python train.py --image_size=32 --kernel_size=3 --num_labels=58 --optimizer="muon" --muon_scale="original" --grad_clip=3.0 --cautious_weight_decay=true --ema_decay=0.99 --magnitude_pruning=0.5 --steps=2800 --adamw_weight_decay_other_params=0
Rows from block 7, named by matrix and row number. Each number is 50 + 10 x the weight over its row's rms, rounded and kept within 0 to 99. All counts start at 0. After the name is the row's rms in percent of the matrix's.
# b510: branch 3 first 3x3 conv (model.blocks.7.b5.1.0.weight, 96x48x3x3, standardized in use), inputs 12-23, a 3x3 kernel for each
b510.59 102:47 50 59 50 25 35 50 99 50 50 50 61 74 50 50 50 99 57 50 50 69 48 61 73 50 39 50 48 50 50 50 52 50 50 50 50 55 53 56 47 50 50 59 54 50 51 76 52 57 80 76 50 50 43 59 50 50 50 43 51 50 46 50 50 50 82 50 39 40 50 48 58 50 53 50 50 50 55 49 79 29 50 68 25 53 51 50 54 50 50 50 50 52 61 24 50 50 50 50 34 43 45 50 50 50 50 50 50
b510.60 099:66 43 34 48 50 41 50 26 50 30 35 60 71 61 50 55 21 50 38 50 61 50 52 50 57 50 54 47 50 58 50 83 50 50 40 50 61 50 50 44 47 50 50 69 50 33 74 72 26 57 50 59 50 50 50 50 50 63 61 50 50 50 53 39 51 46 50 52 50 32 50 37 50 50 41 50 50 50 50 50 50 44 46 42 50 59 50 50 50 21 50 40 53 50 65 50 30 50 50 50 50 50 50 50 50 51 50 63
b510.61 105:08 50 50 51 50 46 50 50 50 48 50 81 36 68 22 59 38 46 58 50 50 50 50 50 37 50 50 36 50 55 41 57 50 37 62 38 64 50 55 50 50 56 50 50 75 50 50 53 50 50 50 50 50 34 50 50 48 54 40 50 50 47 50 79 75 50 71 45 50 50 50 88 50 41 61 61 50 62 45 50 45 50 50 44 27 50 47 38 50 50 50 59 50 48 50 50 46 50 32 50 41 50 50 50 54 50 73 62
b510.62 095:35 50 35 39 50 50 67 70 38 50 50 46 54 46 50 48 50 50 59 50 67 63 50 50 45 50 50 50 50 42 59 58 50 68 50 49 50 50 46 50 54 50 40 50 50 50 45 50 50 68 50 85 75 50 70 56 67 50 43 49 40 50 50 60 48 50 50 40 50 50 50 50 34 60 52 50 37 55 50 62 50 50 50 50 50 54 35 50 64 44 46 50 68 44 50 55 50 50 50 50 50 50 28 50 50 50 52 44
b510.63 097:50 50 56 50 51 50 50 25 52 50 50 71 68 62 50 72 50 42 42 69 46 50 50 50 50 37 50 50 58 59 24 50 50 32 50 26 50 50 50 37 50 50 37 50 50 47 26 53 55 51 50 50 45 50 50 50 45 50 50 50 28 50 67 50 59 48 50 61 50 50 50 50 47 37 63 46 57 50 48 50 50 50 55 51 50 79 50 50 79 51 50 50 50 36 50 50 45 50 66 50 58 50 49 55 50 65 69 63
b510.64 104:64 50 50 57 70 25 29 50 50 50 58 50 34 50 40 34 56 50 50 61 48 61 50 50 55 50 50 43 50 50 50 55 50 45 65 47 51 46 38 50 50 50 50 50 53 32 50 44 54 72 50 57 43 23 37 50 50 39 53 35 64 73 44 74 50 50 44 46 83 50 50 24 50 45 50 50 43 45 40 47 50 50 50 58 50 32 50 50 32 31 50 32 50 53 50 69 50 50 50 50 50 50 50 50 50 43 19 50
b510.65 102:50 50 53 45 50 50 50 55 67 86 36 50 18 41 43 50 61 50 50 50 40 50 35 39 50 36 50 50 62 55 50 48 50 50 54 50 50 50 50 50 46 41 50 51 50 50 52 51 33 61 50 50 47 50 49 42 49 55 67 67 50 50 50 48 50 52 50 46 50 50 45 50 98 33 50 31 46 53 50 64 50 50 37 50 50 50 50 39 50 50 50 50 57 50 50 36 37 59 50 54 50 50 52 38 45 52 71 50
b510.66 097:50 38 68 49 43 49 56 50 50 50 42 38 50 43 52 50 50 61 50 50 45 50 50 33 50 43 50 35 50 44 43 53 50 50 50 69 50 50 43 56 50 50 50 50 50 34 29 37 60 68 45 52 54 50 50 50 35 41 50 50 45 80 47 67 55 50 36 50 40 50 73 50 42 23 56 47 45 78 50 50 42 50 61 50 46 50 32 50 78 46 50 29 50 50 50 37 50 50 50 46 48 66 21 50 50 50 50 59
b510.67 093:50 50 58 45 57 50 50 50 50 50 30 50 31 50 50 22 62 50 50 51 50 29 50 62 50 50 40 50 37 50 52 50 50 42 50 50 50 50 46 50 57 50 51 61 80 38 50 52 60 55 48 50 50 44 50 50 65 68 50 50 50 50 54 50 50 50 33 38 50 43 56 50 50 23 50 50 63 61 40 57 50 50 50 55 50 38 30 50 53 24 42 50 57 50 50 66 40 61 50 50 63 50 50 50 50 50 49 50
b510.68 110:50 50 50 50 45 50 50 50 49 50 50 50 50 39 56 26 65 50 56 25 50 50 48 50 73 77 44 50 50 33 35 50 38 39 47 50 82 50 57 71 45 50 60 50 50 59 50 40 50 33 50 50 44 50 50 75 50 50 45 50 47 60 50 65 51 53 32 50 40 59 63 50 40 50 50 63 50 50 43 27 08 50 66 51 50 34 50 80 70 50 34 62 50 53 54 46 50 50 50 43 47 50 50 50 50 50 64 50
b510.69 098:50 50 53 50 63 50 50 73 36 50 36 50 55 41 50 34 64 53 50 50 50 50 50 43 39 55 55 38 50 50 37 21 50 50 64 50 57 65 50 50 50 50 50 40 50 29 57 56 45 50 34 50 22 50 39 59 62 50 50 29 61 41 65 50 37 50 50 50 38 50 47 50 50 61 55 50 57 44 50 61 50 50 43 50 50 50 50 50 56 40 56 50 50 50 54 50 50 81 45 50 50 50 70 67 50 18 24 50
b510.70 098:59 78 54 50 49 50 50 50 43 50 99 50 50 58 50 62 50 50 45 50 51 50 59 50 50 50 28 39 50 50 50 47 50 57 45 30 50 40 50 50 64 66 50 50 50 26 50 50 52 52 50 29 36 50 47 50 50 50 50 50 56 50 50 50 34 23 50 52 60 50 50 50 34 50 42 60 53 50 50 50 50 46 37 50 37 50 42 50 62 50 50 50 50 50 50 50 51 50 50 33 70 50 50 50 50 50 50 50
b510.71 101:50 67 36 50 50 60 61 50 41 50 50 30 44 50 54 56 26 50 50 50 66 50 50 48 50 50 50 58 60 50 50 42 69 68 50 50 50 50 50 50 50 61 50 50 54 50 50 43 50 47 57 50 50 72 50 44 49 53 76 50 28 53 71 69 50 50 59 29 50 50 37 50 27 44 50 42 53 50 50 50 52 50 17 50 48 73 41 69 53 54 50 42 44 60 50 49 73 50 53 50 50 50 44 50 50 50 66 31
b510.72 108:62 65 46 41 47 50 50 70 38 50 50 45 50 55 50 50 46 61 44 50 50 57 53 50 50 50 50 48 50 50 51 50 50 50 50 39 50 50 36 50 58 50 61 57 50 37 50 50 41 71 50 53 50 39 24 50 35 48 50 37 50 50 50 46 50 50 50 50 50 36 50 70 50 50 55 39 50 50 62 69 50 50 50 50 64 39 50 50 09 97 50 50 54 50 68 73 50 50 44 50 49 50 57 66 62 50 50 50
b510.73 102:71 50 50 35 39 50 36 78 66 14 50 36 54 50 72 58 48 31 50 50 45 50 50 52 50 50 50 43 51 70 50 50 56 50 50 50 74 56 50 64 50 49 50 50 62 50 40 51 50 50 50 50 45 50 50 63 14 25 50 50 63 61 57 70 50 50 55 39 50 50 45 50 42 50 56 50 50 50 34 50 50 50 75 50 34 33 66 48 64 50 41 33 50 61 50 50 50 46 42 66 50 50 50 55 50 50 50 50
b510.74 096:76 40 29 50 50 50 50 50 46 59 24 65 50 50 56 55 48 76 30 49 50 50 34 50 67 50 50 50 50 49 50 50 50 50 50 44 50 50 45 56 50 61 50 61 50 50 50 50 56 50 50 50 44 42 50 63 50 34 47 37 50 55 50 42 45 50 40 38 50 50 56 50 64 24 50 50 50 50 50 50 29 85 50 43 50 53 39 23 50 50 50 72 55 50 44 50 61 48 50 50 36 25 57 50 50 25 25 61
b510.75 102:50 50 23 50 23 50 38 62 57 48 44 50 26 61 50 50 77 62 50 61 45 64 50 50 50 50 50 52 62 42 50 50 64 50 50 75 53 50 50 50 50 50 50 50 50 50 50 50 50 50 67 31 47 50 74 30 50 74 50 50 50 65 48 45 37 62 66 68 50 50 50 29 50 50 55 38 50 44 50 56 71 50 50 93 54 50 36 50 74 43 50 50 50 50 64 50 52 25 47 50 69 50 64 50 50 62 37 50
b510.76 101:50 50 72 53 50 50 50 68 31 50 67 53 50 50 32 58 50 50 51 50 42 50 50 54 50 50 50 50 29 50 50 60 66 34 45 50 58 48 54 50 64 77 50 53 48 50 50 60 50 45 50 31 50 51 50 60 50 50 38 31 50 50 50 54 37 52 50 50 50 50 59 47 71 50 50 50 50 35 50 64 50 50 50 50 50 74 50 58 50 50 37 50 50 50 50 50 61 56 50 47 50 50 50 50 40 50 25 50
b510.77 099:50 50 50 68 65 21 50 49 60 30 50 18 56 51 50 00 56 35 50 39 53 58 50 37 50 41 50 61 43 50 56 45 50 50 70 39 50 50 66 44 50 54 50 50 34 67 65 56 58 50 35 50 50 76 50 50 50 53 45 61 50 50 36 50 81 50 50 59 42 64 50 62 51 48 50 50 50 50 56 60 50 66 50 69 46 47 45 50 50 63 20 50 42 50 42 50 50 41 50 50 50 50 50 54 50 50 49 41
b510.78 096:34 37 48 50 39 63 40 50 34 35 50 50 54 41 50 50 54 50 64 60 41 50 50 50 50 70 49 50 50 47 61 50 69 50 50 50 45 50 54 50 32 57 57 47 68 51 56 54 32 50 50 50 50 32 74 50 24 36 82 50 47 50 50 74 32 41 50 50 54 46 50 50 50 63 40 56 69 50 50 49 25 91 83 25 51 50 50 50 55 50 69 86 50 48 50 50 49 66 55 50 50 57 54 50 47 60 51 50
b510.79 100:50 50 50 50 50 54 50 42 42 50 73 62 50 50 50 41 48 88 50 50 50 50 43 50 50 50 50 39 50 57 50 57 48 43 50 50 58 50 50 50 48 46 59 50 50 37 50 44 50 50 75 50 31 56 50 53 50 31 55 85 71 50 46 56 50 42 50 50 25 50 50 50 64 26 51 50 50 50 58 50 50 50 50 55 50 50 41 68 50 50 50 50 57 49 56 52 50 50 57 50 50 50 50 52 50 50 42 53
b510.80 106:50 91 52 44 50 46 58 50 50 75 50 50 34 50 50 50 39 50 35 61 50 50 64 54 34 59 50 50 50 50 68 50 50 48 38 50 50 50 50 54 50 50 50 50 64 50 52 50 40 73 37 55 50 89 50 57 50 50 42 50 50 50 58 46 38 60 49 26 50 50 60 50 50 50 37 50 50 50 50 50 50 48 50 50 50 37 50 50 50 50 50 50 50 50 50 50 47 51 58 70 47 47 50 50 50 50 50 49
b510.81 090:50 65 63 37 50 50 50 50 39 50 85 81 33 50 32 50 50 51 50 50 50 42 50 50 50 50 37 50 62 50 60 62 58 58 50 50 42 67 50 50 50 50 50 50 58 47 54 48 42 66 50 45 50 50 50 68 56 35 50 50 50 50 50 50 77 50 50 41 50 66 50 50 50 50 62 46 50 50 50 77 48 50 50 74 43 38 50 50 50 50 50 50 50 50 42 50 50 50 44 50 60 31 50 39 50 50 38 32
b510.82 100:50 37 50 50 42 50 49 37 37 50 50 50 69 82 50 50 37 73 77 50 50 50 73 50 50 50 48 50 50 50 49 38 25 50 36 50 50 50 50 53 31 35 50 50 50 50 50 50 53 42 50 50 50 41 51 50 50 74 50 33 62 50 41 44 50 68 54 36 55 43 50 50 50 50 50 41 70 34 50 50 50 50 50 43 50 30 38 50 44 54 65 50 44 50 46 50 50 38 70 50 35 50 50 42 50 44 50 64
b510.83 102:50 49 45 27 74 50 50 56 46 50 50 50 38 50 50 48 39 50 43 50 33 30 50 36 50 50 50 60 30 52 62 36 50 50 50 61 56 50 48 50 47 44 51 34 44 50 50 50 58 41 50 41 48 58 50 37 50 55 50 50 50 50 50 62 42 50 50 50 58 50 50 50 50 50 50 50 50 50 50 50 34 41 51 53 50 32 50 50 50 42 50 56 50 42 50 67 50 22 50 50 50 50 50 50 50 50 50 41
b510.84 096:44 38 36 50 50 38 32 50 32 50 50 50 33 50 50 58 83 54 50 40 50 50 67 50 50 50 50 50 50 50 54 47 50 76 50 50 50 50 50 50 50 49 50 41 61 50 52 50 50 50 50 50 99 54 47 48 50 50 50 37 62 50 50 67 50 50 50 63 50 50 50 40 44 44 50 50 50 50 43 58 48 45 48 66 84 50 50 50 50 87 50 48 48 54 50 44 36 50 50 50 50 50 50 48 54 66 50 50
b510.85 104:50 42 50 59 68 85 38 50 50 56 67 64 25 73 35 61 38 50 50 48 49 50 41 42 50 50 43 50 43 39 50 67 65 61 50 48 50 50 43 50 26 23 39 50 50 70 50 50 50 30 62 50 50 50 50 50 67 58 21 39 53 46 40 54 71 61 50 27 50 50 48 60 52 60 20 43 50 50 50 53 50 51 50 67 50 13 45 50 50 63 44 50 50 43 50 50 57 45 47 67 55 50 50 50 66 61 50 50
b510.86 095:57 47 50 45 50 50 37 50 77 52 50 50 50 50 50 50 47 50 48 64 53 50 50 52 45 50 67 50 50 36 69 50 24 44 50 50 52 50 50 50 50 50 42 74 50 64 41 50 58 35 50 50 33 60 44 50 37 50 56 50 50 43 57 50 30 55 36 41 50 35 67 50 50 58 50 50 50 46 65 43 50 50 28 50 50 50 69 50 50 50 50 50 50 50 51 50 50 50 50 50 50 50 48 59 50 56 55 49
b510.87 095:83 49 43 50 50 50 47 48 59 65 50 50 19 50 50 33 57 41 50 50 32 71 30 50 76 42 50 48 47 50 50 47 50 50 56 26 50 65 50 55 47 32 65 40 50 50 50 49 59 41 49 50 47 43 63 50 37 41 50 32 50 56 52 37 50 55 40 35 50 54 50 50 50 50 50 50 42 50 38 50 54 48 64 34 50 50 50 66 50 50 72 51 50 45 49 50 38 61 50 50 50 50 50 42 50 50 50 50
b510.88 098:45 50 47 56 52 50 50 40 54 50 50 37 45 50 50 71 18 50 27 50 50 50 50 61 47 50 50 50 56 50 34 50 50 50 50 50 50 20 50 50 50 56 50 50 59 53 50 55 25 37 50 51 50 50 50 50 50 50 47 50 41 22 34 65 50 50 50 56 50 50 32 45 41 41 19 37 34 50 47 50 50 42 50 50 57 73 64 50 50 50 50 50 50 61 50 50 97 22 50 50 38 50 62 40 41 56 72 50